A small image captioner, trained from scratch: decoder norm layernorm.
Rows from block 2 of the image encoder of a small image captioner, named by matrix and row number. Rows with one number belong to one channel. Each number is 128 + 24 x the weight over its row's rms, rounded and kept within 0 to 255. All counts start at 0. Numbers have three digits each.
After each channel's rows are labels from the 100 images, of 14848, where the channel reaches its highest value: "patch colour" is the nearest of a few named colours to the mean colour under the peak. Only what is clearly more common there than usual is listed. The data: simulated stained blood smears.
# convs1: grouped (5 groups) 3x3 conv (encoder.blocks.2.convs.1.weight, 80x16x3x3, each kernel summed), inputs within the group 0-15
# convs2: expand pointwise conv (encoder.blocks.2.convs.2.weight, 80x80x1x1, transposed), outputs 0-79

convs1.29:142151107124140113092112076130099130145175133136
convs2.29:142177110160164161090146106098111120110153152157125094139155162109138155104154110110136177120060128131143117144114138124111108117149124099079137148109106112104142143097070125113118131137089108116132150131149132160096113122128131113107146091
patch colour: pink

convs1.32:145139149121142160167125170167153107145135154142
convs2.32:150142134115168070159109156125143124104124135142115143100122166097112131134129142098151109116132147117130144154112120153141108095095123128113054111081120140148124138108166082092123118118076168100133143139164109116144087137155139131110103138
patch colour: pink

convs1.40:102127137066136116149098103148129113095145123109
convs2.40:139146163126140130165138137149152125140135106136124110126140151125138122146143162084141163170135183142143130180109132123128157094151128140126108133129135212149132165109083132150148156124103081132152161110169156148153153114148139111128113120
patch colour: grey

convs1.74:146131146134103176112141158127151182102131138123
convs2.74:141137164121087125131143127115082090145116128140104116105136153124100129096113108088100105097109106093094126126108109078069102104112148117122151148123119107125081111086102099121126109087106138095124103111092124112131113129105115088146099155
patch colour: grey

convs1.19:144168147124124146153138178133174147108132109117
convs2.19:123103114125080126082101159126120102114110119127122127128130145087106141119090138120066131088149098097130148121137106112077079105089117126137119111083089111136145103108108127121141088108163130121128093153123083117126106127082096139133129128
patch colour: pink

convs1.62:105105094138104125096162098129120090116107117096
convs2.62:161149128140124121136127121123176153136158131144145151121154087148146153144173152141135158175144167143096135139135139138127132135174119160123144123134162147142122159162150105114094184135141144165150145161140174132125180112160155160104147115
patch colour: grey

convs1.59:119174135131133132145151142079155116123139156087
convs2.59:101128105154133103099132122126135129065106104119105119146147136149136109097123143100126166152162121127124098113110083113084112125150091102083082127082100121114137146126104148090118145133139139105130146152128094141085128127096105139113120063
patch colour: pink; grey

convs1.72:156134128119112194147131139099114143121091106127
convs2.72:115106173109071138127126124141113080138112125134105094126133119160135123155113124158072123071119107096094132120119107114086110076115163126161139139102123119102103106098146119149168102097143080130123123136105103127107122126128130106148098155
patch colour: brown; grey

convs1.10:107096086120099111136142130131097106115085117160
convs2.10:188118141106120114160094124086097089143165153134123120110090174114094176115098119088123091134110126125124164154141148105108142120131132127112145090122139139145126168099106109143098158100071142128144133140141158125134146101158108134147118108
patch colour: purple

convs1.1:108088118098081109138150124132087121160131139115
convs2.1:109157133134132103109168090132104096169109102143086121146139128153138156097121136126139163123140116103110102116094154127091138132122106138065143193105145130110147171171087132120119100129133117139105161145167168135099158150130125139122141122
patch colour: pink

convs1.54:119100104111086114112159095110111133115103137087
convs2.54:137161143127181156122132088148164146129175105121128134132165103135160147131146147122127128169143152113112122133115173133106134127179146151113139130140172115133104151160133128116114163160138121136140156124152175135092197118180134130113156123
patch colour: grey

convs1.35:128125143072166101115098127122156126107157125106
convs2.35:111118159106122102139102170162146132121129097132140095126105142127144129161143175103126136143131171122141127165138098145130149059126128158133141123106110205099096141101116143170162140128121098147150187141138145142127145144130119121155109127
patch colour: grey

convs1.46:115116152092140129122183141116123103175123106142
convs2.46:128120148121128078156141122108103128118104100147093108143120137148090128108078109120144103102097113091100101142111081143137118080101130132120129133109103105148146110133173121108118124078110158105086103164086156134081101132100128142152124133
patch colour: purple; brown

convs1.60:150136141145158110125116155156107176174125108132
convs2.60:129119141087105139098098120099116090137130131127134135117141151111103097136105109135069107090121109107119142144136139090107080142091111118127126124122097119099122105098127059125082130091122153105103100113119088105120091104125133142134071137
patch colour: grey

convs1.15:133127128131150138130147157130098126204103126119
convs2.15:171126117115100148166115108110116111119124146127094102123089163111083153127105129090147112144106133135140151150112122122093148126139110126127129118085135128145110157114138097107131153054068127074132106143156148133126143120135095119133086083
patch colour: purple

convs1.34:118111145106151105095134087103137109112161087130
convs2.34:100109168119150105146096120154131136123107075115130089137131143137146105148126181106116139118147125106124112147103086089137136100125120110112120119112111183095098142114077165117179140136132112127112185129114131167113087139120115114166107128
patch colour: pink

convs1.38:093122105096108092163138101104129111128149126091
convs2.38:143162182123117125141141134146100096124104111142098095114125160102129151151102127128151127139095138103092110161114143151129148095139175128092137145121116134112133138087162154155137132137116144168124099152166166124107115153175149150192135158
patch colour: pink

convs1.47:117109151123139126114157126113130087175159085140
convs2.47:104118153129139107176135129102096135116127100120081106140107146143094097110086082140151113108104136098096091119080111143124115086096127134089121134118114099141145119143183112130128146112101162125089098142111163131077118118117138162135134122
patch colour: pink

convs1.77:147107122106109060151124140122095103111125125114
convs2.77:128174145127177143130153117134130133117203142160121097144111126136141134136118121170127139164119142127126137168082133149112144111137130118107164171102126148126105181138106111163135148129131075137139157108122133143097149156163140075128140100
patch colour: grey

convs1.44:113131127080143118133116105109132116084140090088
convs2.44:127154174091103125137110149126140127124134090114137128081125152109119113168147184106082153125132150103093114145119116093120104112107112151140138132091113172105100170116088104127142169112141111145126177134152138141135114137113137096177100122
patch colour: pink

convs1.51:138153198126131133138171135123126100151137137131
convs2.51:129103136145114117135100119124125152141101114100091097128143160099119128074099137134151144124110101106123096112107089120085061118123111110119102103102129103153151124143149123086118090137156137114090100144076116172099157136117122117156100106
patch colour: purple; brown

convs1.42:125133122099114134164166153145118127182123132091
convs2.42:162152162141171081174121104118102102138114117144097099091125133107092152110106098106175125124122096114106122137088097112115135109123176106074085128088138111143130138121161130124113145117085146129150097133152129138099130117134159102143128145
patch colour: pink

convs1.41:105109089129126113135162123109120071147109100116
convs2.41:159132163077129080114120093109099079121092124128115108151142167135087123147061124083104093103134105105100124171112095113101111095106125132121104119124123142150134135106109107117131135099116103105103116136127141138101125118115126116175101149
patch colour: pink

convs1.9:142081139106089107131153143138100144159139147100
convs2.9:168177117137124119110165109079125107135130149149107104153133143111133182121132130082151140123131100122133121139125129091108114108160137111088122166092145112142143140123082137092094084120078096102126148162180135138100136157137126123121118105
patch colour: pink

convs1.4:111099111111103145123135111085088099166124149120
convs2.4:127115172124128083142128073123081123188114086139089128121088132132125114126114110126141123138128111077094131148077138118101148138119150150091169143131139146129074162135121132136138137135103136161141139113132147149086151081120115120137148150
patch colour: grey

convs1.8:119168135147133093156114132132114145099112143184
convs2.8:091108109131145116158077122102095108139142106072131115100093156087135105112109142121133127113117114112161090090172116108134159119114100103119094068095121135125118139096135084164118129146100142129124121113111117148155128111149110087156120141
patch colour: purple; grey

convs1.58:136150175117138136113184144134144124168139148118
convs2.58:136098119133101111147107121140147153150115116115101090126141144111106101096098157141147113126109122110114112109125096121084062130121093127129102112089119121136119122143130105081130100115148150101056126137069127155100139123093095102125099104
patch colour: grey

convs1.20:146127102142181133159116106151137098099092127133
convs2.20:113075133085112130170115108138141122167103085079130135098141138112103076122115133137087096119133124097108079105171151128126139138110146116145122100141138129126107128137144127138142124111134160109093101076109127126127117082116080103137101154
patch colour: grey

convs1.36:112120138051119130126129148144120132109121163107
convs2.36:138127165104129119137088160172153121151165107120129086156107148127143131161105154124130113140083151122160123124135118162138158089141147130142146118130102169093127125080127173162205121131121090147146146139159116143120135159136120115145106132
patch colour: pink; grey

convs1.25:166107117113130100119132084148089128142171132140
convs2.25:141162102154164153118113134107135129088177134128129086152158153099126166086139098108142172110076151138152084124118109140119126095146104084086128128088124107121138148090101127107129115148093122132126160148158129163118124136133118128116146094
patch colour: pink

convs1.16:138119117100100151178107125130162113092139139098
convs2.16:116097122096090106116121131111120105131083109126096118119129148112088095122067118128113094104113105133145128128143124105117102139066116087127086130139125137122122110129106112107126102091132146102098088097125104121111084114086113086158087149
patch colour: grey

convs1.3:124108112081123142139080102133118118091098145113
convs2.3:107115147129148115142139077126127134174100081067091126084145120115095133129123138124133133136141103103099093126132167119136120144140158107098127089149113126097099145130113126117126146119109144151101094121141121190110135094109064096144143142
patch colour: purple

convs1.69:112119084082124131158148129115124133134081095119
convs2.69:129107126102113114140135113124079116127108082133064124145121170202118128124089139186134091090133128159137176123132128087117169143100132144096123136111102135091135123153125127129160161114111105133137127149131124113101119133120108160121148146
patch colour: pink

convs1.33:130168110119136144156139124142134097159178114162
convs2.33:135134173111134113164145144098093114126112107141114103126094149114108127104090096093162105103101133114122087091081112105127144086123165094109131156092165114142149096095136133134139111131089121114113128112174130106106107163127153120168109139
patch colour: grey

convs1.70:113106101123124171161121098132117099098107100100
convs2.70:130094169127077089140117109124135111145086089155098130116113140190145132143117155159118137110125089120084137154140118099112129151145154159143129118114083140111104130100140131124139129108142121159139126163114102161143098099097075129144091155
patch colour: pink

convs1.66:150151105118157161125179122142144117162094120122
convs2.66:091098122104102115128095162122108120118096129111129088097083152132128100137109134116113123099093104135149139102146105067100120116109133106119081103099090113095115088095101101144144115102126118124130134096095101123116108126098105090110087107
patch colour: brown; grey

convs1.78:142136137134115198127113149155146137094129140102
convs2.78:131121155125091134144126129103080102138082128142097102116090155135110104132129107112119100083105084097114128112088106072098102114081128124123127150124126107130115076105141122113133121100111138121112100120109106104116068124087131122145102159
patch colour: grey

convs1.24:138072091133127134179151128154112128113120119140
convs2.24:104081146113095053148099119081107136159098112105106125103123137131086130127120109153107124118109106139116118148159130108162122151114135098133095115149087134098141142140127114119116117104138170153073129141098092164161114104113107110151111141
patch colour: pink

convs1.57:118118094125126102095171133101102101134094106108
convs2.57:119121138112138113126146098159155127184104114138120137126148066137146095148120127124167106163153144122134129098143146149135156167149152159112187143148161107146117151161142150145140159119119150161135138103121188108092172127131121141098136152
patch colour: grey

convs1.0:104094119078122170118116117100093130119146140115
convs2.0:109157135159187117140128091156130160158120105051082121103126101113117133103118137129119163137153125107136116119064177133129133144127138124105137104145120145104097161161126146124150146111131139122129114108122152168111141110131089090107150153
patch colour: pink

convs1.68:099084125149101095116119103107097096107148134120
convs2.68:157138161140142126129105125154128139170139143113129132097126106093118160154122141141126139159135147117087172154115174164167132132155175148127137099179156136125110152121159148149137138111117133183153096129121149118159135081168110116134158168
patch colour: pink

convs1.28:151112104120125106119146094151098115130189141143
convs2.28:136161101166153123118130154116124121090141131139100089148135138125136181096145094127154173094079127144156091115107104134121123094152109099078121140096116103112166118088106147094130103148111115128125153154150121148121096157126136158109141094
patch colour: grey

convs1.6:130164104124145097101152130149165116128154084116
convs2.6:106105118106147115173045130119120162100106135085148125092140114109123109097107150125138099113116156143140104090134099128169137125091109122147074074105124144154114122111121091121110132119115153096104134094107113119166121130121115111126115150
patch colour: pink

convs1.22:105158117165142169116115135109164105111089120133
convs2.22:122110164106147144124108057127107112163120100084133142098150139109101097127108133131085084128162105075103145146138167124104093155116171107124129104147139113096073114137114101121112133120121161116130103097138130146092125103134116112142122140
patch colour: grey

convs1.53:111125114124098121111078091112130120071124136130
convs2.53:148167108148166158147126122111180168073158136134144110097128100099155141128166151106128176152107148165113100139117134130129144143162129141130088123114092158131083156127115111128112169125100099119134135114117137113150132092134134092094133092
patch colour: pink

convs1.43:103104111108135107113152137115121072142084111141
convs2.43:106110142101121103136118145150132117109112111152133081149146166145148129170090160103089120105135143142162123143131094123117157086131145120133129131123102178111135112079105169133190100148116081113141158141127116117100092167106107122150114131
patch colour: pink

convs1.64:092081113142100117118108116101088096108134125119
convs2.64:168120160140124109132116110155127116153122131117116130099136106118121161154124152143135129178154136119072175154099142154135124124165171164123145101153157131139103155120164147137142141130143108182154082138117149126144144075150108133135143184
patch colour: pink

convs1.73:137143122157092166088130121103144096115141108097
convs2.73:158129169115085133121116104168164103139118124098148102112136129097118172156131149124123128143130115116097140163109105147117106097169168183156150113128169141105099126100152153157138103119141107180130094155110122153117138118137140114169124167
patch colour: pink

convs1.27:150108146132095169095108155095125122145115116092
convs2.27:139118147076152167119072102093131091141163117067157120123173142119115103130122139127103118123139105097102132136140141120083109118138130104124107081110139121119082165132123063135101124111148137146101108115139117144107151111146133127159120156
patch colour: pink

convs1.2:089122079120122087120091117137129096111131111113
convs2.2:145161141079180154140080138090133127135209154128149140145110119139142115109114120160125103114118121140120120093115138146110119121132111124110162103133135142179141145103118096175093136123110147137124141143107159093114141175147148169137153124
patch colour: pink

convs1.61:110099120133130089116112086133093122090097106139
convs2.61:115182131167170154113159121117144158129127118141115135145142104131131150149140164097124180122124168136146100156125161126160145151151116121094122165161122161117138143134100156101135164173094111174130180113157163147124131122148112130115158137
patch colour: grey

convs1.31:145107151135087127127142148146129128122066091119
convs2.31:126141109158135124085116136108126095094145115130119112172148144109156157086133084112111157126171129119162120140111115097106121112130088123115121125072117128116181144147089134101110116153135123097131134167150109153066139176125125151141115101
patch colour: pink

convs1.17:134134164118105113138143162133141144128068095112
convs2.17:109142106173137120091132151121108098100120123145115123175131164110144159095131081103114161124157130131152121140110114101127104112108094123105101136104109123101193132128094154101115113143115141103147139178158129153078118179123119154144131104
patch colour: pink

convs1.39:098137118068129127162109108149119116104140119093
convs2.39:145172167117161156147149129153138140151146109142134122126137115122146149145121159101140151156112166127139114162097142139151145115150155140124154162138153202130107165126113125147142163127111066150153174130161169147156150133161153114143139126
patch colour: pink

convs1.45:125133143141122127078200125119117138134135104122
convs2.45:116106146129116112135106115100110135120084113114110105129117146160102094107079149150100109099118111137116124133095094070102068120093098132116103112118100134124141118147117117074141151119124116124079147150095104158112126154085127098154100132
patch colour: purple; brown

convs1.49:123085118126107138104183097138099139141113118104
convs2.49:123094146100158148121091078142144122147145088049130125141156125120122141119118145121090117139150132104093112129148159143076124134166152121125144084130141137147092182137118142119116137140127119118105139101127154156083162099127115105116143163
patch colour: grey

convs1.18:128085131147109176095116113109119086118115120112
convs2.18:157129144099125141107090072110132109138163114063149136132167131133130118127135166135117117137155118094082113135134155131077092124147124141129139087115141143121081182150135089116081120121154141144113136152146140154095159115127125118149137158
patch colour: pink

convs1.23:131142094154148172160123109142149085101128115121
convs2.23:128081110092092156104104121144131098132100111089134145114132155099094108116116144126055119100145113126104139140133127102088078144106138114130120102116132109111110132135100093110123092099158141098099087122111104121092114112106096097150101144
patch colour: grey

convs1.65:147170100122150168098154111139136144158097118131
convs2.65:117122153118114114126135150127079100141102144136094089090092154101114115135104107110104107110089112092140133117138114079080132095113154111107114130112094111114099096090106117149139110085116124100129107094087123111129113107110105076132093128
patch colour: brown

convs1.67:159104125115107180104162148142117157112117133103
convs2.67:144121166117099121142148130130077102142121118137092115082152170129118127088111123100109104100128118084085119118117120070082116104118161154097149145118136126128098114098103105119133128097101127098144109104112138120095117105114130091173104162
patch colour: grey

convs1.71:119103129134092120110121113071084099108139131129
convs2.71:141135178167108129105122111173145118140121122134132135105120091111147159144167158134135158153136131128081129129123124141129120106186194166151139112142149164119084131117139173125168134140151109172131099105117163123135141094144152125137137159
patch colour: pink

convs1.14:140157114154144069144152151147129118159144112108
convs2.14:174122153106112118175078129066118123111136157113120090123095149098099159093120109114148102124113114141140139136132109096118124114131117117146094091078133133165117131108137096117105136087088113076104124140132126131152131137116128119144079094
patch colour: purple

convs1.50:125116088112167111081136142124122148089103140139
convs2.50:089093117105138146177124115167143120157103087119136137124145146112100100147114190060096118147123112107146106106146148119113125138126085138135117145112137133133111173105107086122136150158112119118132128084131087144154155114113106098130097106
patch colour: purple; brown

convs1.30:150106118140167140158129103121116127077101091127
convs2.30:127083122089120121170083117128150131141123104053138121112129131097126089103115123132090111104153136089109116116142135115100094140137138111127125064118135129138081132137108122108146098114144148115100083093124122168121125093120092094145124124
patch colour: purple; grey

convs1.75:143105147142118113114118137135073178128133167138
convs2.75:162146166148089137165137120107077089129108140152096116086105167124129142115115100120117119128133129099108138131106108079099104104145152120109147155118151123145098112095089103133130133112093110087150116097117142107146136133117169096177105156
patch colour: grey

convs1.12:122139124114166109094133109162155134073149118135
convs2.12:102111095137151113165079129120140185131129136076139144087139106106107103135109150138129114107106144135140122089144149143176133143108115129155083072137099148108102119106132103112122155117104159114102139112114116140159119128086077108097124122
patch colour: pink

convs1.76:132164140147108159111102142118187128101149134125
convs2.76:163118129090082130108118154108131090139111133123144118102139151117067137160095114094119107105135087122121145158110126118117064120128127101139101125148131126120127092128112104095117072072127139142116098156137139135096106128121109084144090149
patch colour: purple; grey